config = dict(
    horizontal_flip=True,
    num_classes=15,
    head_dim=32,
    qk_norm=True,
    num_experts=8,
    moe_every=1,
    expert_mlp_ratio=1,
    slots_per_expert=2,
    positions='learned',
    momentum=0.95,
    epochs=6.3,
    warmup_steps=930,
    weight_decay=0.01,
)
Rows from block 3 of a small class-conditioned image flow-matching model, named by matrix and row number. Rows with one number within an expert belong to one neuron, the router's apart. Each number is 128 + 32 x the weight over its row's rms, rounded and kept within 0 to 255. All counts start at 0. Numbers have three digits each.
Before each expert's rows are labels from the 100 images, of 14976 (inputs lightly noised), where the router gives the expert most weight on average: "top examples" is what is common among them; "colour at peak" is the nearest of a few named colours to the mean colour under the peak. Only what is clearly more common there than usual is listed. The data: reaction-diffusion patterns (Gray-Scott). In brackets: how many of the 100.
# router: slot weights (model.blocks.3.mlp.router.weight, 16x384, trained with AdamW), inputs 0-127
# up: expert up (model.blocks.3.mlp.up, 8x384x384), inputs 0-127
# down: expert down (model.blocks.3.mlp.down, 8x384x384, transposed), outputs 0-127

# expert 1
top examples: embossed (86); palette: vivid (37); feed 0.058 kill 0.065 (30); feed 0.078 kill 0.061 (29)
colour at peak: green (34)
router.2:104167147121154132151116128131147113126088179113136131154133180101178141097170117168152182155205111160170170165169146115140143132137135148082131088105129141130173171077125118137091147102142079165066192126170166130178137121106081127147102157106089158151177122080107175172123160119079154203145105132178137105132151140112165157129180158154171130178151142111145089120146112083174154164147
router.3:094132129122145153148141132185113098146218096132104094100138159089115137139072087146142102095177131180119145158156114130107074071054152130077112128067112120075107126106093106132089115159149128122106202124154120141123146110108110152159124142172114142084155160144120192161096160122109096125133129105162057170075128140101091162145120102179122149160136148155134160157108173157131136149119
up.5:111156154101138128121169112164058176099112078094112164162149136141135118162081116132121149114114129111088092146177148106136119138141092098160115079114162144124123138181089130149065054124153165139086109190141180093118116115143109129141111124131110185155138133081188102140124129102187139080217203159171144174179127163154151166131128102067150120117165138112119114136046127112145160136060
down.5:160150159127111018146139130217159100160126145113142129122097141083142121087103157057126004138150154102150116091098133144183079126146104090095088142108103140095120159099152113125207162076127131196183098127160124137128090099125097058139149147204101112113128158152059132159110147122080167109144125115118078112099167142145112155110107110140119104115097135105090155155144151122118123113118
up.6:157168091106142100125151174092094137166112207129177097090130096110080204114146146105092138136123206084156110124118160146200107128130088124111066163186180100071160084162108133135197129135124165172143117123147182124127111161120150115089142124089109119122142176180119154085092150135125112111104156138111145138132113083208078113119085096094136130098146104157130158138113085131133126130135
down.6:188065146091118127073107126132121128122218113106186139121161114064061131060148118115141116068144151093145122193126177157133210172113138136120105137135140204110103070137205134151070108158092115122158115179114088117138098092128138114171126108160101143113124112106137131145116170108156180143144087131112083107135114132128087089079116132185113173131128055151129123119076119134125100117133
up.7:165043124056138114137128156070126128149135117125086158149127133129082117131153132094152163149122132108143059076105145131124163125115167103120136132096155139143113127023109134149125119074117210119118095060121168123114221159150092139115103091206145093117187141130101137121142113138159163100131115100123136151169090152078161143159071128149119162145097095110217129158142094139053103107098
down.7:074058092127152133152139145099127153130120123113135158130129136126127141116113165152118149142100102126151122130121114113186146146124094165028131110113140104148118203161107135126151082188118171139170120103175027068137171107151131141118075204078114150091111145127137142115115137106124230132164100124152125116078095165129138160135106147140101144150155165171142179154093113156187150133129
up.8:137108154118123113152109161095137164192148116150131135127117154121141156080176123100025104127182124114123123077120041142146121094149134129063227150160121113101170145156125172142092112068091113150165122115141114074128149149180105116116105097186064079141167123093109126142114123116090164083122165147138107084111142081107092098120091156151161115128119142112116166077155108119116154116113
down.8:176107088141117169163102109114132120165093161151141118172142118083118163142103141178089055159137151135115133095135155140127131152109205131133120147082137129158135088085104095144130141192159100132121113134085042119105143101122145098126156141093094122096133097099154106159119170107146115110114169155135097174134126136117124116077086158141124104118110121191128089133033120131054195128136

# expert 6
top examples: embossed (87); feed 0.054 kill 0.062 (33); grey (32)
colour at peak: grey (59)
router.12:140115092068085109130160115106128155141183100115119114129124109112106124181050138093159000146093170119109112099099104143157087140122201131166129103142103118126127107116139162105170114172120114158168068177106008149105122104147094148127130164131167114081148177102128088126100125169129132051088117116123089125093132143165125100152110109116113104080106129112101155130131115130082088133100
router.13:085131037200156096159103154123062133162105138139126158156155113156095155114156156140155093109170137144086148084105143151161138137078097068159116157161132156126121149177127154101080170126094133127140100147168148084090146177157073162113116126107147103178121123098120118133132110165142213089163167089102148141115171148116138161097064184150138138093103159122143166108111097146091151099129
up.5:127108066126136119147067178132148206110217158087149176086125149180095149177121119111141191131106167084132144133105170121152140131223102134081142099134143072127154101149124131114205082117151106172117132165093096144102133074079116123134107109061117072129147057123125147171155097118075153197139140146167066116134108120145127124157149117143185149106121120121111111139119077170135132139101
down.5:104138098141183103088114161142165187083145101089189134092157171115175126147109123114141135157104096156053090108134133109146162173114116125075158069142122177069111104187161141117096137068135154099086141117094154139153170141148127170063140164138124114156149162119212132092145147167119134143129122178138128154137131161136148125149095123076143143150143121129145144130129132147114165139112
up.6:198166145156102117154101117164141129141198080149116150124121117096130098075142170185125159145149173109061171156149117092108147109102126107013104156143149125083135167167126139115171119182117116139100126117122152157090145153120145138174122119146199105114127192084098096121175111103111144115188135157122095107119137146149091121119214120128110117148155130102153120104132157150162126115078
down.6:034142154071129155086209106099150156127187125115117107096185157067115107167144120104096118126121118149133111135120132133106153183142088149091141171134133089109103200104130113192094217113071116143102185134092151164136131176102120134077122136084157119127120123062112115178128115108135131187156140154157152068161145142152152118080119144099156159057117112150108187111182138138139112173097
up.7:148106098175100067152127157165127187158196175150158132122112153219103139109133129137177122132097126109118107104133133136112202118168120127145056169128115130142141123126157149152123175170158125171101101113086074122107126089127113160150106076106112089178132116118091114190114110153094172083075101170132135145094164142101154091127078097111139103113075195138120118134070128101129151108077
down.7:099150131106156133135107158105137163116152109126186149132118173114156114122140070132201110176102126164103105127120200127178122159122145105098139074143119087147115095155169100112093102072096150080044142119115200151119159106129149134093084143061101155134139122102137076090175172123188113116124140174145105181108143117108164103121120077082074128181108181102184110086126164171089131153147
up.8:116161140131125150031117130153144112119141129141104111122111156163127108135106146138106132141185118121146151147138122199143126123152132169141134114111119124124099141076149159114093146113106153138193092096167080113115163059106158099145159133083098102113144136156125144145114090166104245068086117154124113112150110129137126178167172134060134182116100138135157160142104124144029140127116
down.8:101122065150130114255143126092128092099145144143143167116136146158135128098057111170094171147140101152140152112123107116124124145103116178110144143185151099132129128178126156068152142163122156116214088143118105147161157089105139114124114101172097104142119159179137143118119061136146059175075139126124131127165184160148131171135150128148144115114102121147094107122171116122176097128160

# expert 7
top examples: pastel (66); feed 0.058 kill 0.065 (53)
colour at peak: white (61); pink (25)
router.14:080159167153149137167190119130145114118088139144138082065051169148145175146085152092166119115120098161153116165143096123143142108052153178174101148159127116159112145167144135114091175106094135174182163122148081170148136162082140111115129123056115126080179151109160157184086120092077195126150093080153120174099204166087144168167122152129108144147152130116124122164101162166165171162162
router.15:090108106131135140159133107152148106122151103131115062080100193102137168160103110101161097176111124152154071193126099150152108139077126154181107159123074101130142126159149159124112157149156097152178166131166077146166129145084139116101102135110129137107126132091169188144109142099082144074179069094137129139080179119104151175159087110172122100134159152138125143150136151173137142162186
up.5:148058137100191119056071135137119152116123141118177125123176096125098127060166136149132123117091067150129146100083180141128083116094127146091162145130163125123127101110115103123142097130059101089069144087193120089076137120101099106077141122082102139150150091184116180183131147138134141220117116138106155109113082133163091117110133122141124122185137112145121128136130105132075151122145
down.5:199131106162107130134133170193092160130149131114103125126140148096097140109110135112145202170116124158126106129156139112125115100100117148155111093118116138097112142080110173101078146126122078122121101143127000128090141086131062127155191100135143138153108090099159164139161113125139151135175074144146103148147153151138113085132169147156132130136094134128162067129222136129128134125076
up.6:167112111052131090153117112156100120111125153161123143108123093110122140108187124154148144131138107091103116069121110075137120119160134144125120090129149135138124159184109137169176100197151108130254017142117131123125110150121111180186136105141142133156123171155111079192125080125164100094119130176137131098148142119114113168188124094116145111141151112153118158119153162109055101108104
down.6:109152122106115108058098122124162074113173101153129144119142145107141126145046142109101162112126122140097125113145121155161136116126134126195114176095105097114154130255150138099148125095161151142016147108100057096146158143111144140114126133152118151110115143127152132174142114143141116028116134150154122151147143167107132083118156124145119125139136111098098140128084126138115102149141
up.7:155118139162133124183157135101112149098151109116117128140142113115097102121118114134119133106095185119131166097111117135108124112115131140106155130182184153129104098083113129134111170151099116100051096091105144106113114105162100084104107150159150092158104098133094104125157128165119118100150105150111097132141078104125096155108137125085123130125107114151152118143167114120075086109054
down.7:128143131126129117117158118109124110153255139164120149139132140126176118138089110145124189174169109146121108142108169112151103119126154106118109119131153109116117107144141143149125160000150174137202111170135230106154068113112140145087153116196109146149105149107158144111109090147109190116160091167137107098145141152136117081126115148120125143096136134085158133156144145140064137114119
up.8:102133151105108048217124136124154199152099166163148108104152130127103103102191140153183128147142104121156110060100158111096114137105069146138138125171116159119172099209091108095127106076127182130145144115096174135106183068170082146117110121131132162086087129124080161109127127100152152142105109144151135116096082069083146083131080132138111101104118145100111095116127095125091095120119
down.8:133138142139123136070150136112062134126145110139129114117102108140106125147094136132162074124151155104151125116156130109133162157076164150117130124134149155070097125033186148135117037107111183098127122098159181172121193202125134104137102147101122145137129134113182135108134070138136011089142132136133119119133123168190125116143075120145138126166116105099118139142089137190130129125110

# expert 4
top examples: feed 0.078 kill 0.061 (43); feed 0.058 kill 0.065 (42)
colour at peak: black (46)
router.8:093143142090185170119114101199167115120088146131185120099163157087172110141159113088142175140151048101125130159177134107134093158151123190156138087091149119129157122110166132170152117171138124121084187116156170108118187167092158093187106149134080191121152117080163173139133140098125079173138139095165110128168157157085177106149218130145087169141143093160115064174112143129140148163170
router.9:142106161139166165123093097147179116124116154102173083097132139128143093150157093099121216112153087129168122169143152112134107159111103146101091089089145094109147124141138120150139130171158091186082224104129121130172125186072126131159143167139093165176132143079158156180093131130115103228116132102155148153104164143116170121169211095149133139126130139124136109147156132102159178148113
up.5:118127118104115151123155116163109118168174175114081138162137112143128073132147157152161178078178147084131112092138151109146099143140097151093116103122170130101122148206119185144065132208140124136255056092103131098115152050129080137154123099077134135138147100164106119112112078100114178115154162146108130144184143096138172130116036152108168142109123126117115129100143125142159128093116
down.5:132146158097151081070119080125119104151107065099088135155125105156135098151147136184153117099118139126139102166118128131137131136131203136121094138100161156048114116120159088089139054087152202112081059119124206174127158083134163145143142118060086149147129116122140120091130122147136061026146139170135105146100115126153159115149135104193118134099150118099157122130095101124148147134150
up.6:147111098120139105178130121131156167117147122123104127104144072114108127089130128112061069130103119147158133131119143107148116129155155120048138139127092091070147144190162156118174140125088163143140118095130193099149170081167165140178173069175142097100107118083082132139140152196126148087110124126108150158177126119135141113122078159139138099172132148178148117084106156109097157163110
down.6:055115098133106094112164170109168106164090118136126131113062119137117072156083140110086177000109130116119088129170132137131102105138118109085115168088090129149138161120124114075102148122109164112138133056115255140119190118116119120118111091186093101142097094118162124120081164145126129112141105162082155119124106144140147060115136147076146129115125110115155136129116150107088094107170
up.7:146105178097116129093115162094101138198113084145134078123128148129131094097112118147150134117107098145115123048135157127129129173150129139054109139155118164073099145091144108151177121174112112169115108144123086142105105099139073123179141185084073157090101165129146107123108042185084152141169078105125132105067171107092113123155177116105199131088135142130157129095096111140164152059152
down.7:137140133144114178139139114161117100121188228129119148146124121143160066190145121131187116127184097136123195141149112139066110159176087106146106078180155138113101146155159142079105134148049091092088099152065093145160148095110126134107149157135112146185146101143095061116128028177171074113133127138090154177189092138127123125078120155127137141068115144200110117168104108079143109147081
up.8:175155083132152121115105143138128179148048127128130173111089125134131146102038138176120090120090192149157099093099174113118113104156127167134096176133176126144093116144107157123141106114121149105066122161141131129137139142140135098105093033122157114114138069145119095155129098159145145183102110124158147150147130123094126131119121080138164154128140124157146140098181125157104150089136
down.8:110163157160125137197123158153134069137145126125109137079136093141130145149123154098166090128152149139098095138103125169094114121104141043119127130166109139163108142222125149095091140160136099091114055108128182111156105115110117095148121136117108133144105115108149158090118075166145180135115096149153125084102144184135175154095140151140081139159125152112211124144126154120154138150109